python train.py --model="segmentation model" --dataset="rendered rooms with furniture" --train_examples=145000 --image_size=48 --crop_scale_min=1 --horizontal_flip=false --num_classes=17 --arch="unet" --norm="batchnorm" --activation="silu" --pixel_unshuffle=2 --widths=[64, 128, 192, 256] --blocks_per_level=1 --block="basic" --dropout=0.1 --attention=false --upsampling="nearest_conv" --init="kaiming_normal" --residual_init="none" --optimizer="soap" --beta2=0.95 --lr=0.0021 --beta1=0.95 --shampoo_beta=0.95 --eps=1e-08 --precondition_frequency=32 --max_precond_dim=1536 --merge_dims=false --one_sided=false --adamw_lr_other_params=0.0013 --gradient_centralization=true --steps=17200 --batch_size=512 --epochs=60.7 --lr_schedule="wsd" --decay_fraction=0.2 --final_lr_fraction=0.05 --warmup_steps=1720 --weight_decay=0.3 --adamw_weight_decay_other_params=0.01
Rows from block 3, named by matrix and row number. Rows with one number belong to one channel. Each number is 200 + 40 x the weight over its row's rms, rounded and kept within 0 to 999. All counts start at 0. After the name is the row's rms in percent of the matrix's.
# convs0: first 3x3 conv (model.mid.0.convs.0.weight, 256x256x3x3), inputs 84-89, a 3x3 kernel for each
# convs1: second 3x3 conv (model.mid.0.convs.1.weight, 256x256x3x3, transposed), outputs 84-89, a 3x3 kernel for each
convs0.131,091,222,191,204,226,95,184,239,174,161,201,224,192,182,202,211,223,215,254,242,190,242,183,208,205,168,216,155,208,248,151,235,250,207,248,168,130,207,177,243,163,212,221,269,187,161,195,205,204,253,223,155,205,218,252
convs0.132,106,173,233,143,182,234,146,214,159,208,210,334,255,189,236,249,194,199,258,139,236,223,271,223,228,146,138,206,134,185,145,189,238,207,225,209,215,165,245,261,130,183,132,269,118,260,213,131,175,202,216,156,241,145,155
convs0.133,100,165,204,223,199,229,203,162,247,231,179,218,218,215,121,166,244,198,181,191,185,241,258,238,141,209,228,124,207,231,228,197,142,175,221,240,218,205,187,239,204,227,191,149,199,215,192,217,201,230,213,161,203,216,141
convs0.134,105,175,182,241,164,234,196,254,126,111,222,227,181,155,292,212,182,203,263,212,194,206,196,223,187,246,202,166,184,190,212,245,124,239,173,176,257,192,251,188,272,226,237,162,196,159,166,233,203,178,237,184,187,197,256
convs0.135,102,234,229,184,151,239,234,231,129,137,204,210,176,145,213,131,171,139,150,176,224,219,209,190,160,183,244,258,268,200,267,170,229,210,165,218,188,237,198,216,230,229,162,177,162,152,238,189,190,205,227,194,251,179,217
convs0.136,099,160,245,222,218,231,236,222,211,163,183,229,208,151,153,188,195,148,163,186,144,154,178,208,185,198,232,205,219,183,198,201,229,202,226,232,187,217,180,161,191,169,204,206,228,129,186,233,222,179,239,175,222,202,107
convs0.137,100,216,218,146,234,267,151,121,285,252,218,189,183,209,236,207,206,244,114,142,187,189,159,239,169,202,196,216,236,208,266,229,106,210,208,204,199,165,191,228,221,208,205,169,230,183,226,215,190,222,155,221,235,133,230
convs0.138,100,261,130,233,219,143,200,191,183,160,176,228,128,179,212,245,179,173,151,199,201,214,130,183,202,220,262,157,93,255,285,190,237,180,196,182,198,224,229,216,197,204,214,179,138,199,219,188,181,208,186,129,183,210,114
convs0.139,099,160,174,225,207,224,170,153,281,154,271,198,277,223,154,234,184,214,231,202,203,261,236,134,169,188,187,252,203,165,226,180,168,230,225,159,236,177,177,194,252,147,109,261,250,237,192,202,191,189,234,172,208,231,175
convs0.140,100,246,231,203,229,241,209,173,186,274,216,237,198,196,225,203,199,222,135,166,215,208,195,187,112,227,237,254,234,225,209,233,267,306,143,188,227,251,203,206,231,200,179,277,240,201,210,172,199,214,161,177,185,244,255
convs0.141,102,203,138,187,214,204,187,141,169,264,221,240,234,235,218,254,196,183,186,141,215,200,200,231,156,157,262,234,215,190,200,203,143,196,187,200,209,176,234,249,213,260,232,192,296,159,256,237,144,201,152,168,214,236,242
convs0.142,100,203,216,197,216,191,188,173,142,148,197,184,146,255,113,219,230,173,295,243,157,226,184,188,207,192,198,207,155,229,201,246,187,140,213,198,179,170,219,235,251,157,233,192,234,220,157,228,203,210,131,240,171,235,210
convs0.143,101,123,206,177,245,163,171,193,242,224,230,234,197,198,207,188,224,174,296,148,202,215,278,281,240,209,154,207,153,202,292,223,189,170,221,204,180,218,203,222,152,173,205,210,123,96,147,176,197,209,308,156,155,198,163
convs0.144,099,183,141,243,184,121,106,229,229,213,158,282,192,155,232,248,260,210,192,219,205,216,176,184,174,270,121,202,185,197,213,210,217,141,202,236,193,191,191,155,192,160,257,141,281,239,183,176,168,216,247,216,208,240,275
convs0.145,101,218,230,222,158,144,254,208,232,190,242,183,179,202,175,185,129,170,245,179,200,234,212,213,222,252,138,296,180,139,216,162,172,246,193,198,207,186,169,209,220,139,203,133,244,211,189,185,231,221,217,250,265,131,170
convs0.146,097,215,233,195,152,199,167,214,202,163,168,215,204,237,209,217,258,268,228,187,202,146,292,219,161,254,69,146,241,180,199,204,181,127,179,172,159,172,164,192,136,177,185,137,242,203,204,183,209,154,194,170,187,178,167
convs0.147,097,205,153,158,180,136,145,207,140,230,221,196,227,220,176,200,215,169,180,182,176,189,168,183,136,118,184,138,207,273,255,177,298,213,154,139,238,199,208,177,226,275,234,210,271,180,236,184,193,196,225,177,182,182,270
convs0.148,104,243,273,175,202,211,201,179,136,221,196,220,205,295,207,227,212,209,195,194,219,190,181,174,195,161,188,241,182,149,164,167,166,217,197,231,245,168,188,233,188,180,210,145,310,152,204,206,191,205,223,175,211,247,309
convs0.149,104,217,171,153,155,199,166,194,201,150,183,151,232,186,225,241,172,194,205,198,174,225,189,223,250,300,203,124,200,145,212,191,221,143,218,206,214,190,202,215,153,269,163,230,254,244,278,161,192,263,177,219,222,139,159
convs0.150,105,175,218,143,157,151,202,231,204,251,225,156,238,180,190,165,176,252,214,240,185,183,231,121,205,181,204,181,251,209,216,187,61,240,230,250,217,233,160,177,200,129,156,190,225,135,195,210,178,101,237,169,214,274,180
convs0.151,105,146,212,152,211,186,156,195,213,234,156,236,177,157,134,201,239,199,155,122,124,180,192,160,265,197,225,240,171,152,204,198,245,205,195,221,244,209,206,206,182,235,207,215,183,165,206,253,188,179,279,125,189,217,239
convs0.152,102,204,156,199,219,176,221,232,180,243,197,203,251,213,167,210,227,236,197,117,205,237,122,213,196,213,134,202,193,250,158,158,216,124,231,182,155,202,170,227,208,247,201,132,251,190,184,242,212,237,235,149,133,245,163
convs0.153,104,186,198,223,298,177,123,214,135,177,184,213,240,68,257,219,223,217,227,219,213,199,309,273,129,204,143,198,281,189,100,189,168,140,197,233,182,189,180,203,136,92,185,201,220,172,164,200,180,157,177,250,226,262,181
convs0.154,099,143,162,232,212,182,211,320,186,161,215,238,213,207,165,202,214,136,211,125,212,221,155,197,202,203,256,228,160,181,264,202,236,184,217,158,162,220,172,177,191,200,153,88,216,199,173,206,205,193,213,217,137,157,245
convs0.155,095,187,224,198,118,227,265,171,187,162,162,255,214,176,135,242,256,198,192,264,178,216,205,200,251,139,185,215,208,197,163,281,133,241,210,159,226,245,160,213,178,154,246,245,146,176,183,199,197,186,147,273,266,181,127
convs0.156,098,178,166,169,188,227,212,119,186,235,164,232,217,192,161,224,192,281,241,228,192,181,150,142,218,196,248,121,176,216,220,249,153,156,223,193,217,198,171,252,223,197,255,262,229,180,225,194,210,219,154,233,180,223,84
convs0.157,099,175,242,162,209,212,224,198,242,161,194,248,193,172,190,184,160,216,230,162,136,239,122,271,203,191,188,193,154,200,196,216,201,267,306,128,156,221,218,176,263,141,182,236,203,270,203,191,200,212,198,186,138,186,169
convs0.158,107,210,163,170,227,208,240,222,142,187,219,248,170,238,267,235,149,249,177,181,229,169,234,179,225,219,231,178,166,206,232,185,224,205,232,182,198,166,170,177,219,242,211,169,259,224,180,230,192,228,195,220,189,252,240
convs0.159,096,227,192,223,157,148,207,184,113,196,231,200,182,163,228,165,263,249,188,197,201,253,188,187,258,206,214,175,236,199,226,191,159,159,171,201,235,187,196,214,230,171,216,204,211,279,204,191,206,127,163,255,195,303,252
convs0.160,105,233,189,186,182,159,222,93,239,207,201,185,120,196,191,270,201,174,200,171,249,120,158,257,162,214,194,141,180,260,255,224,173,155,223,205,221,209,156,258,226,300,289,193,241,293,200,185,261,198,244,217,195,157,192
convs0.161,100,244,213,196,274,227,222,251,280,158,247,232,211,222,107,307,193,188,266,232,343,111,240,164,255,170,229,140,237,146,242,216,167,193,169,210,241,186,202,205,219,199,167,182,151,138,245,182,172,160,218,193,177,126,182
convs0.162,097,197,258,183,129,223,183,190,232,131,214,198,176,220,214,167,156,194,215,168,235,209,264,183,142,198,267,195,168,270,128,180,177,208,190,218,99,200,192,179,190,230,216,186,211,150,160,218,199,249,224,281,206,173,165
convs0.163,095,192,271,145,200,191,231,203,169,174,221,184,250,193,220,192,272,192,200,249,170,201,200,126,158,165,243,196,229,197,225,205,222,204,195,230,223,173,201,212,216,184,212,217,171,109,225,187,206,198,201,232,173,175,285
convs0.164,099,213,211,280,172,137,242,173,222,137,172,183,209,239,211,184,211,148,204,197,185,211,204,166,207,151,269,198,213,195,224,225,95,180,276,212,171,191,197,205,223,195,235,233,180,309,234,224,180,188,191,230,192,94,156
convs0.165,097,230,233,180,245,204,139,207,186,308,236,180,158,211,211,229,224,213,167,166,269,159,238,244,220,240,223,208,236,153,139,182,223,109,224,194,163,201,203,202,254,185,246,179,142,155,171,175,227,192,234,184,189,200,214
convs0.166,098,196,180,221,196,203,233,180,230,258,255,194,190,251,220,211,220,233,254,177,181,266,211,163,281,145,206,182,226,205,223,197,272,195,235,192,178,173,191,169,203,207,179,319,239,181,219,193,207,182,192,181,154,273,227
convs0.167,106,193,274,151,213,215,138,175,165,131,180,222,210,206,182,182,169,218,156,157,248,193,142,216,136,229,183,207,220,174,196,231,250,181,170,236,220,203,251,232,181,238,274,181,194,169,199,174,168,223,184,124,203,182,327
convs0.168,099,190,208,206,238,191,183,308,207,313,246,194,177,191,192,247,214,241,182,197,153,156,149,223,191,146,240,286,229,193,194,195,166,183,222,168,219,205,168,203,200,234,246,210,142,171,204,208,204,129,228,199,221,181,170
convs0.169,101,206,169,264,158,223,270,240,196,240,243,176,115,174,277,180,169,165,182,203,237,189,170,218,154,201,175,178,255,234,131,177,309,152,207,178,209,216,227,192,232,144,205,166,160,206,169,210,217,244,201,175,164,227,194
convs0.170,107,182,250,163,191,174,139,252,144,193,159,143,250,248,128,208,189,283,250,206,205,192,197,213,187,192,198,170,222,176,120,232,180,201,220,209,202,236,223,243,275,309,263,244,199,205,229,188,188,147,218,232,178,232,170
convs0.171,104,196,208,130,225,194,104,205,232,193,161,221,182,165,191,249,171,195,213,201,195,193,141,202,182,170,201,177,186,156,271,201,179,134,224,204,159,170,211,251,260,223,222,225,215,172,208,168,210,254,228,103,197,264,190
convs0.172,093,170,193,226,172,218,198,237,188,158,217,214,205,145,194,234,128,284,160,216,225,163,192,202,208,132,145,114,248,238,165,161,264,241,194,201,184,167,192,195,212,142,224,258,220,182,200,216,183,205,270,176,204,197,123
convs0.173,101,274,225,229,189,203,199,163,150,229,221,204,242,237,184,200,216,135,191,265,140,181,188,209,233,144,179,222,240,128,261,232,197,243,208,228,190,208,160,226,182,250,200,207,223,107,179,253,227,155,174,218,205,255,170
convs0.174,099,187,161,200,132,217,254,216,164,178,90,229,251,180,202,208,188,218,145,135,258,184,197,169,178,309,228,90,143,153,194,173,123,209,201,237,188,249,202,201,210,219,185,145,154,145,231,199,211,179,217,250,242,120,174
convs0.175,103,273,154,172,204,170,193,186,169,281,154,160,193,214,168,205,180,216,258,264,184,188,253,236,180,179,261,252,264,195,189,228,186,232,222,184,158,212,190,197,188,211,213,266,239,130,245,204,168,210,246,242,173,218,188
convs0.176,100,199,254,190,207,174,219,271,186,211,215,218,215,171,221,231,197,154,229,196,198,183,257,232,230,195,146,205,232,191,211,191,175,224,214,253,235,158,219,194,204,152,174,266,243,141,189,237,201,244,132,161,229,213,125
convs0.177,113,254,228,215,180,162,195,210,156,146,193,231,207,190,215,215,208,239,189,228,263,246,308,243,225,171,208,199,257,276,167,227,229,161,200,140,222,187,210,166,156,126,209,232,203,211,134,197,203,186,209,217,198,185,162
convs0.178,101,203,130,217,226,258,204,264,174,209,188,221,247,186,243,171,179,243,207,184,239,246,163,202,189,225,246,116,194,252,204,168,141,235,225,205,186,214,191,217,157,185,236,141,107,245,249,172,182,161,232,136,246,239,146
convs0.179,100,190,222,230,140,265,179,218,186,202,225,185,202,220,177,199,224,220,143,219,245,183,173,169,293,218,183,153,252,250,169,244,184,259,176,165,209,201,202,213,234,189,227,197,246,185,217,152,190,209,226,236,218,179,100
convs0.180,099,205,249,208,236,138,246,131,210,226,259,191,164,158,231,243,201,213,222,240,257,250,223,236,209,178,184,174,208,176,234,179,144,177,168,185,215,205,238,233,245,199,217,222,154,151,208,218,201,213,257,263,174,174,150
convs0.181,096,232,220,202,236,201,244,225,142,144,202,218,220,184,168,237,100,207,284,149,186,184,206,204,222,105,307,246,229,179,199,217,165,94,160,189,218,181,218,189,227,211,210,164,46,194,144,192,188,197,126,185,219,247,213
convs0.182,099,187,200,186,199,251,175,199,238,257,247,208,212,197,194,203,244,188,213,231,185,217,132,228,234,226,201,144,262,212,259,191,217,236,200,172,154,194,205,200,266,154,200,330,203,158,216,201,205,191,154,145,209,153,175
convs0.183,100,145,208,177,171,175,231,222,104,219,197,243,195,220,217,239,181,224,206,164,195,262,220,194,207,102,207,227,214,110,191,257,201,200,163,300,222,200,185,224,207,177,237,205,122,146,164,220,216,160,238,272,191,235,205
convs0.184,100,188,235,171,144,225,200,175,235,145,230,211,278,202,241,199,202,219,183,234,146,260,209,198,188,187,165,173,206,255,198,219,263,157,246,256,217,192,250,175,183,249,218,247,162,219,241,221,212,211,186,118,261,166,192
convs0.185,094,203,190,184,215,179,128,308,140,225,230,216,168,215,227,238,168,154,190,217,232,265,217,148,201,199,196,251,130,182,234,189,235,184,209,173,206,175,174,223,259,158,233,170,262,114,219,214,205,238,220,256,188,201,177
convs0.186,098,213,211,233,235,123,229,202,194,197,199,217,202,200,202,220,215,211,254,232,172,167,179,207,224,234,226,255,147,181,150,198,198,220,176,221,216,218,212,235,289,202,252,166,155,215,231,217,230,195,239,277,255,202,234
convs0.187,101,230,233,181,257,215,119,150,297,141,241,183,240,192,222,184,159,242,218,196,176,196,232,110,196,232,222,206,192,205,155,180,196,171,164,226,222,201,211,159,185,236,145,138,183,272,207,163,264,221,256,210,251,229,76
convs0.188,106,182,188,170,186,160,165,229,130,161,224,155,221,165,186,211,172,195,142,136,171,262,248,184,235,171,163,171,148,233,262,209,262,210,164,155,191,145,169,210,146,80,210,120,236,167,193,239,220,197,242,196,199,51,170
convs0.189,107,150,126,285,176,186,152,226,165,204,244,155,174,234,178,202,187,217,220,211,241,186,209,229,194,213,150,139,169,193,173,232,150,156,219,209,216,227,203,223,169,287,247,103,265,131,206,231,189,161,148,212,192,216,227
convs0.190,100,188,211,221,170,153,206,206,164,308,200,160,214,219,252,168,204,182,237,212,242,224,242,173,170,202,228,150,254,203,222,159,197,183,188,191,211,160,221,226,239,261,190,148,165,166,168,205,224,187,243,193,155,232,271
convs1.131,093,238,197,165,254,218,189,207,168,203,162,171,173,108,186,191,182,189,223,234,191,201,161,214,188,208,214,209,287,270,246,186,250,146,211,257,206,195,217,166,190,336,245,204,250,229,181,158,276,103,233,187,200,216,200
convs1.132,104,227,191,201,195,195,214,169,146,161,184,180,230,217,181,146,269,255,200,191,257,208,186,142,242,229,221,187,164,138,137,154,214,97,203,226,238,201,257,248,170,306,237,223,315,198,274,198,152,180,185,227,247,176,190
convs1.133,106,278,137,229,190,229,160,139,223,174,161,188,225,183,215,205,203,153,193,169,154,232,116,289,184,221,235,228,204,185,139,153,257,187,269,159,173,233,198,233,219,218,214,214,194,254,256,144,191,229,212,195,199,259,208
convs1.134,102,235,126,214,135,208,175,216,240,235,165,236,196,256,167,158,165,185,200,210,239,205,236,225,229,211,229,207,253,248,205,121,164,202,231,280,197,225,255,131,62,180,231,171,162,197,152,259,181,157,203,183,207,220,170
convs1.135,099,200,184,102,143,192,210,250,96,184,181,225,145,218,241,184,216,176,205,141,155,203,181,146,238,261,195,193,167,223,202,180,190,214,213,129,169,251,209,124,138,254,219,178,211,199,200,170,213,200,248,181,224,217,218
convs1.136,096,228,221,173,146,159,161,212,168,214,273,215,225,255,205,244,192,270,174,195,164,257,264,237,168,207,254,167,198,232,245,233,183,195,191,187,250,216,162,220,204,229,262,208,158,168,188,188,170,250,248,267,153,207,192
convs1.137,095,98,253,140,189,163,235,193,142,217,169,178,277,183,165,313,175,155,154,215,215,204,204,178,197,190,188,219,239,277,183,165,218,335,216,195,172,262,120,243,227,188,147,180,210,197,202,163,248,235,195,156,237,195,200
convs1.138,098,201,238,250,215,220,168,171,174,218,181,228,195,250,151,158,223,232,215,224,204,194,196,211,122,186,186,241,189,185,157,166,208,201,199,198,218,234,241,142,172,168,118,207,129,242,231,172,225,221,164,247,220,126,224
convs1.139,099,181,242,157,232,270,191,161,196,224,205,186,247,189,243,161,165,222,202,249,122,244,219,194,221,165,161,264,180,251,241,213,208,191,164,175,183,192,279,197,237,232,152,192,187,184,251,202,261,164,200,208,229,193,246
convs1.140,099,208,196,189,197,165,163,238,198,202,197,221,121,165,190,168,180,255,170,188,192,234,206,204,191,191,137,160,266,168,217,173,248,172,193,221,226,225,199,65,194,180,195,187,267,190,214,321,235,195,224,180,179,214,199
convs1.141,103,200,181,218,204,154,185,190,162,249,175,156,142,257,207,161,200,189,177,135,213,146,185,107,286,217,153,211,231,183,185,199,219,276,126,183,203,197,213,222,188,198,182,218,227,212,196,146,237,226,259,167,226,236,180
convs1.142,102,200,239,253,215,275,179,231,228,236,215,180,157,257,123,204,200,187,214,138,250,160,169,178,164,176,261,195,211,115,215,223,254,100,214,191,141,313,136,185,139,239,208,219,157,254,201,198,190,170,123,223,206,236,227
convs1.143,101,225,194,222,222,146,172,141,209,218,186,179,214,185,265,158,196,227,179,165,265,164,210,152,113,226,179,160,202,171,239,190,167,173,252,172,251,232,220,254,241,161,287,245,180,195,213,189,201,147,141,207,185,252,254
convs1.144,099,152,218,243,233,185,223,239,268,223,247,193,220,184,214,213,179,197,202,183,232,239,209,167,282,223,178,172,135,247,242,316,222,237,173,326,213,212,197,152,100,216,168,238,223,243,299,242,174,142,197,234,244,219,121
convs1.145,100,191,223,197,179,180,218,191,222,146,151,290,255,166,219,255,203,195,267,179,193,205,163,241,226,140,228,196,248,236,192,191,233,160,182,195,173,163,295,248,133,204,101,172,227,136,103,187,112,103,161,196,194,207,185
convs1.146,103,152,182,170,195,225,196,188,136,256,190,240,197,170,225,176,200,209,257,182,211,177,170,151,176,192,266,211,173,186,164,263,272,201,240,163,185,359,107,224,151,208,162,163,232,157,151,202,251,177,192,199,198,196,211
convs1.147,104,197,197,243,182,287,94,184,196,182,274,225,260,213,285,135,237,225,207,249,171,139,232,209,210,171,198,255,224,159,153,217,176,152,233,258,157,267,137,239,216,144,217,213,215,245,185,266,211,276,230,196,202,212,179
convs1.148,101,246,246,175,170,223,204,189,209,140,209,221,205,240,206,181,156,179,199,204,265,227,206,233,192,182,212,252,202,149,198,235,162,205,243,202,234,235,214,286,205,131,115,242,214,225,224,212,166,232,201,184,192,149,263
convs1.149,105,277,163,162,192,135,217,235,122,192,145,154,251,226,207,131,159,121,229,173,215,205,190,253,164,219,142,248,185,211,174,254,190,279,121,196,159,105,213,213,262,223,168,178,161,255,82,195,167,201,145,139,254,180,188
convs1.150,101,212,151,205,156,210,223,221,184,164,151,205,221,183,157,258,195,167,142,221,155,220,152,143,200,170,190,120,150,191,181,302,140,186,180,251,191,139,384,208,236,201,229,165,234,207,186,170,265,137,187,281,244,249,178
convs1.151,101,234,170,221,159,211,290,176,218,166,226,189,191,222,214,114,213,204,261,200,195,186,191,147,165,139,267,250,184,225,193,156,185,207,221,240,240,224,201,209,265,166,205,218,155,187,278,121,167,270,169,242,202,178,168
convs1.152,102,133,179,224,145,198,179,240,161,159,202,188,203,233,265,147,219,221,166,238,223,252,220,195,210,218,213,217,172,177,155,219,221,173,180,261,178,191,157,197,200,71,219,162,155,174,209,211,172,217,223,220,187,195,172
convs1.153,105,217,207,217,277,142,195,224,284,161,205,198,233,139,247,223,222,181,193,214,174,220,182,233,212,227,193,146,210,198,200,272,235,181,218,242,163,214,171,225,135,197,248,253,175,137,251,207,235,167,182,181,142,296,227
convs1.154,099,151,257,237,194,217,250,241,158,215,194,135,242,218,191,266,174,260,185,211,214,210,214,218,245,180,157,225,240,231,172,224,189,168,183,185,174,172,162,138,197,236,243,217,157,238,115,147,204,203,169,205,233,210,198
convs1.155,104,161,169,179,217,201,296,147,223,211,267,140,246,167,158,235,250,191,252,299,225,149,159,183,190,163,210,208,171,186,254,209,214,227,159,221,176,226,250,196,210,238,166,223,204,241,247,193,188,233,272,179,219,244,224
convs1.156,101,253,120,167,171,248,221,190,175,153,172,189,199,211,152,194,174,222,195,157,198,281,237,220,251,200,150,187,267,267,251,240,181,246,185,174,191,297,241,212,102,251,213,249,191,206,128,199,178,247,209,249,166,241,198
convs1.157,097,216,85,215,223,285,211,171,175,169,237,204,233,154,191,213,168,264,150,188,208,172,198,295,117,218,213,171,221,184,213,154,191,169,292,204,203,183,103,214,204,197,217,201,183,184,208,155,115,121,183,193,208,198,206
convs1.158,101,206,197,196,174,211,138,209,217,262,205,203,192,270,205,187,237,231,262,200,234,144,349,162,245,201,241,182,213,145,196,192,166,221,164,90,240,158,169,215,181,275,258,242,206,195,247,159,213,240,183,203,215,190,287
convs1.159,101,306,245,208,196,207,189,179,265,185,188,164,303,199,233,169,175,213,194,146,185,146,203,295,151,203,242,168,246,228,205,202,206,290,225,225,149,191,151,227,180,232,182,200,197,211,102,180,197,175,163,309,214,196,212
convs1.160,099,210,199,191,185,184,214,213,212,250,190,196,194,217,152,214,196,226,179,195,179,149,124,220,229,204,194,120,185,224,142,223,208,140,213,301,250,199,247,172,96,169,142,176,251,233,248,252,171,142,176,166,225,183,205
convs1.161,101,190,256,148,203,200,249,228,151,250,200,191,207,147,191,247,237,172,225,211,151,190,275,87,263,163,210,282,206,244,142,193,144,162,199,151,215,116,257,211,273,213,178,221,176,232,206,219,206,153,249,224,173,174,241
convs1.162,097,213,182,194,158,202,136,247,252,188,195,185,136,183,178,112,162,187,236,191,188,201,213,160,195,195,219,247,237,208,233,191,203,114,224,199,172,222,177,169,191,97,212,205,193,213,219,213,201,197,148,144,178,202,171
convs1.163,103,198,198,231,170,196,212,247,208,209,173,189,315,220,191,189,238,220,223,200,162,231,174,186,246,168,205,214,253,143,203,182,225,239,216,169,134,292,210,171,214,163,186,188,151,230,141,238,145,199,162,226,176,220,253
convs1.164,098,160,230,182,187,242,194,177,170,211,242,220,211,217,182,165,215,248,184,133,189,235,212,180,151,277,167,199,155,139,186,140,230,211,206,165,159,173,237,177,201,254,110,216,179,226,205,210,249,164,196,213,271,185,220
convs1.165,100,212,247,255,152,156,180,159,228,219,222,242,233,238,231,216,166,177,184,222,150,284,187,307,228,275,144,159,208,163,235,153,262,211,213,182,206,166,247,224,236,219,202,209,203,221,228,148,257,195,214,142,189,162,250
convs1.166,101,227,242,204,219,208,222,198,167,222,176,268,193,212,197,181,260,211,128,269,219,227,239,186,237,163,200,225,170,185,206,218,142,125,231,144,228,199,193,159,151,207,201,225,247,187,212,304,223,203,252,178,235,163,244
convs1.167,102,278,236,203,180,164,205,150,228,237,198,265,170,208,188,137,180,145,229,195,75,202,270,183,135,176,200,239,223,158,214,256,205,146,240,230,212,173,246,181,103,155,207,230,205,181,115,156,177,194,250,184,226,123,203
convs1.168,101,227,227,203,202,183,150,196,145,247,182,201,228,242,162,216,151,173,196,221,158,192,177,187,199,201,206,149,171,234,197,209,206,158,246,200,204,226,136,291,162,174,237,183,263,208,232,218,218,160,169,192,235,202,238
convs1.169,099,210,190,217,192,240,230,201,213,176,248,187,250,115,251,183,256,164,204,239,162,261,195,234,181,185,212,140,206,205,282,136,160,277,210,227,232,211,175,211,250,137,193,216,216,233,309,232,212,209,174,135,171,174,200
convs1.170,098,203,137,211,229,146,175,168,204,189,213,151,183,227,300,231,232,147,229,212,202,245,222,178,129,186,191,217,202,223,205,187,187,159,343,240,188,209,185,142,218,58,135,205,164,198,144,209,190,166,217,181,149,219,151
convs1.171,099,257,171,167,200,149,252,158,287,183,178,239,224,225,283,202,168,266,187,175,226,218,204,247,171,235,218,230,235,219,207,223,192,221,288,240,182,186,131,263,183,168,120,206,169,218,169,265,234,211,226,182,247,191,213
convs1.172,099,228,220,149,221,204,266,177,192,304,239,200,201,200,185,223,180,246,224,180,198,197,170,214,245,156,188,210,210,163,124,218,308,132,203,149,205,173,123,224,196,233,192,219,223,258,135,238,168,167,223,105,204,181,287
convs1.173,099,112,179,219,221,224,183,186,201,180,281,184,159,207,205,196,204,206,229,181,112,159,198,188,193,211,213,214,151,231,163,226,239,145,271,192,212,192,129,261,147,216,208,202,144,185,244,199,219,224,282,138,245,141,184
convs1.174,097,205,168,224,195,221,197,196,155,151,178,229,277,197,185,176,237,155,275,219,172,161,243,254,240,212,168,211,195,222,177,190,270,208,176,250,165,128,203,198,161,221,147,176,167,243,130,316,247,119,242,165,177,214,155
convs1.175,101,233,162,263,181,235,238,222,167,180,167,152,217,187,244,126,148,200,219,259,244,164,147,213,226,256,207,200,156,155,141,209,197,208,175,151,228,202,189,93,173,181,234,205,208,169,164,152,174,198,153,161,164,221,184
convs1.176,096,203,161,172,213,136,261,230,165,243,183,160,211,179,207,178,169,204,197,158,165,203,200,211,249,172,172,184,164,236,176,218,138,199,169,230,208,215,135,35,185,176,227,215,183,174,154,250,149,213,199,223,191,229,159
convs1.177,098,190,139,188,269,195,199,172,198,264,197,233,182,123,225,212,218,177,236,221,233,228,219,173,119,289,154,234,156,235,235,219,222,169,191,154,90,328,168,171,166,172,157,158,231,143,173,265,214,206,278,126,204,253,154
convs1.178,097,250,159,249,155,204,226,218,232,200,220,117,203,167,185,202,158,202,184,231,68,147,172,274,208,125,168,183,198,224,163,190,256,236,169,184,255,195,97,245,209,193,150,158,246,205,131,161,202,197,255,188,230,210,228
convs1.179,099,180,172,248,178,319,169,202,138,200,226,267,112,208,192,194,143,151,197,202,134,157,185,131,212,194,191,165,229,266,173,154,226,144,162,186,174,313,149,226,128,172,205,225,211,120,212,188,187,170,217,208,240,180,175
convs1.180,099,199,183,229,170,169,149,228,232,119,214,198,187,181,164,205,247,246,143,219,184,192,185,220,182,166,233,181,178,156,220,179,230,207,193,201,277,214,193,149,164,183,153,204,213,205,185,213,209,153,117,270,218,170,174
convs1.181,097,214,155,208,158,180,167,256,203,192,135,184,221,221,225,199,203,228,218,199,251,207,199,185,182,149,152,256,250,242,190,252,198,307,138,210,186,242,186,223,159,180,148,203,196,180,183,163,140,209,192,199,175,207,184
convs1.182,102,229,230,188,210,160,244,197,204,170,203,190,210,183,245,190,197,169,213,217,231,176,255,223,195,211,184,176,184,165,240,140,181,123,244,223,140,125,251,99,247,152,171,197,208,223,234,171,211,153,200,234,180,174,170
convs1.183,104,208,137,228,136,216,144,261,193,192,197,300,230,230,249,166,176,172,205,173,264,137,216,143,139,216,179,171,208,139,170,183,172,224,308,259,178,230,204,197,224,185,244,198,205,206,219,275,207,195,235,124,236,252,140
convs1.184,103,164,245,161,221,213,173,230,227,296,187,233,219,252,262,254,240,153,250,209,216,152,192,210,168,234,219,253,183,264,267,199,205,193,202,171,188,181,249,224,198,245,204,185,264,173,252,178,210,172,263,186,251,229,188
convs1.185,100,249,194,253,239,223,183,177,202,259,229,219,194,196,166,189,219,259,131,187,289,187,203,213,207,207,246,202,167,209,191,227,168,263,127,151,186,69,268,188,135,251,167,288,190,181,271,184,145,236,203,220,207,200,177
convs1.186,096,222,187,199,214,230,168,175,125,256,245,196,204,153,205,196,278,157,189,186,240,142,161,273,248,245,261,199,217,160,170,239,292,247,229,216,183,215,250,240,275,186,234,154,187,202,251,179,172,180,235,193,247,219,249
convs1.187,103,219,254,185,214,125,204,185,207,188,151,207,143,179,216,165,176,241,175,158,169,152,118,294,170,269,165,200,143,241,202,149,199,235,114,223,191,306,248,169,220,170,189,158,162,179,140,176,223,278,232,248,135,234,270
convs1.188,102,252,170,161,152,248,258,192,131,226,184,197,155,229,213,268,182,211,262,186,176,188,172,212,243,216,235,220,140,196,209,160,217,235,260,295,259,194,152,242,220,133,206,208,227,223,245,169,168,184,140,208,183,219,247
convs1.189,100,230,219,190,189,129,230,293,184,236,191,162,254,248,226,154,200,159,186,187,246,170,246,207,231,178,207,260,239,192,169,226,212,150,230,226,206,198,176,266,164,285,193,244,185,195,104,239,210,216,165,208,192,180,166
convs1.190,098,237,114,153,293,210,264,228,269,204,235,243,178,230,168,248,170,147,190,206,303,178,272,230,184,279,143,266,199,215,215,238,237,241,223,260,226,207,181,263,182,237,178,202,159,248,182,124,238,221,177,197,241,220,179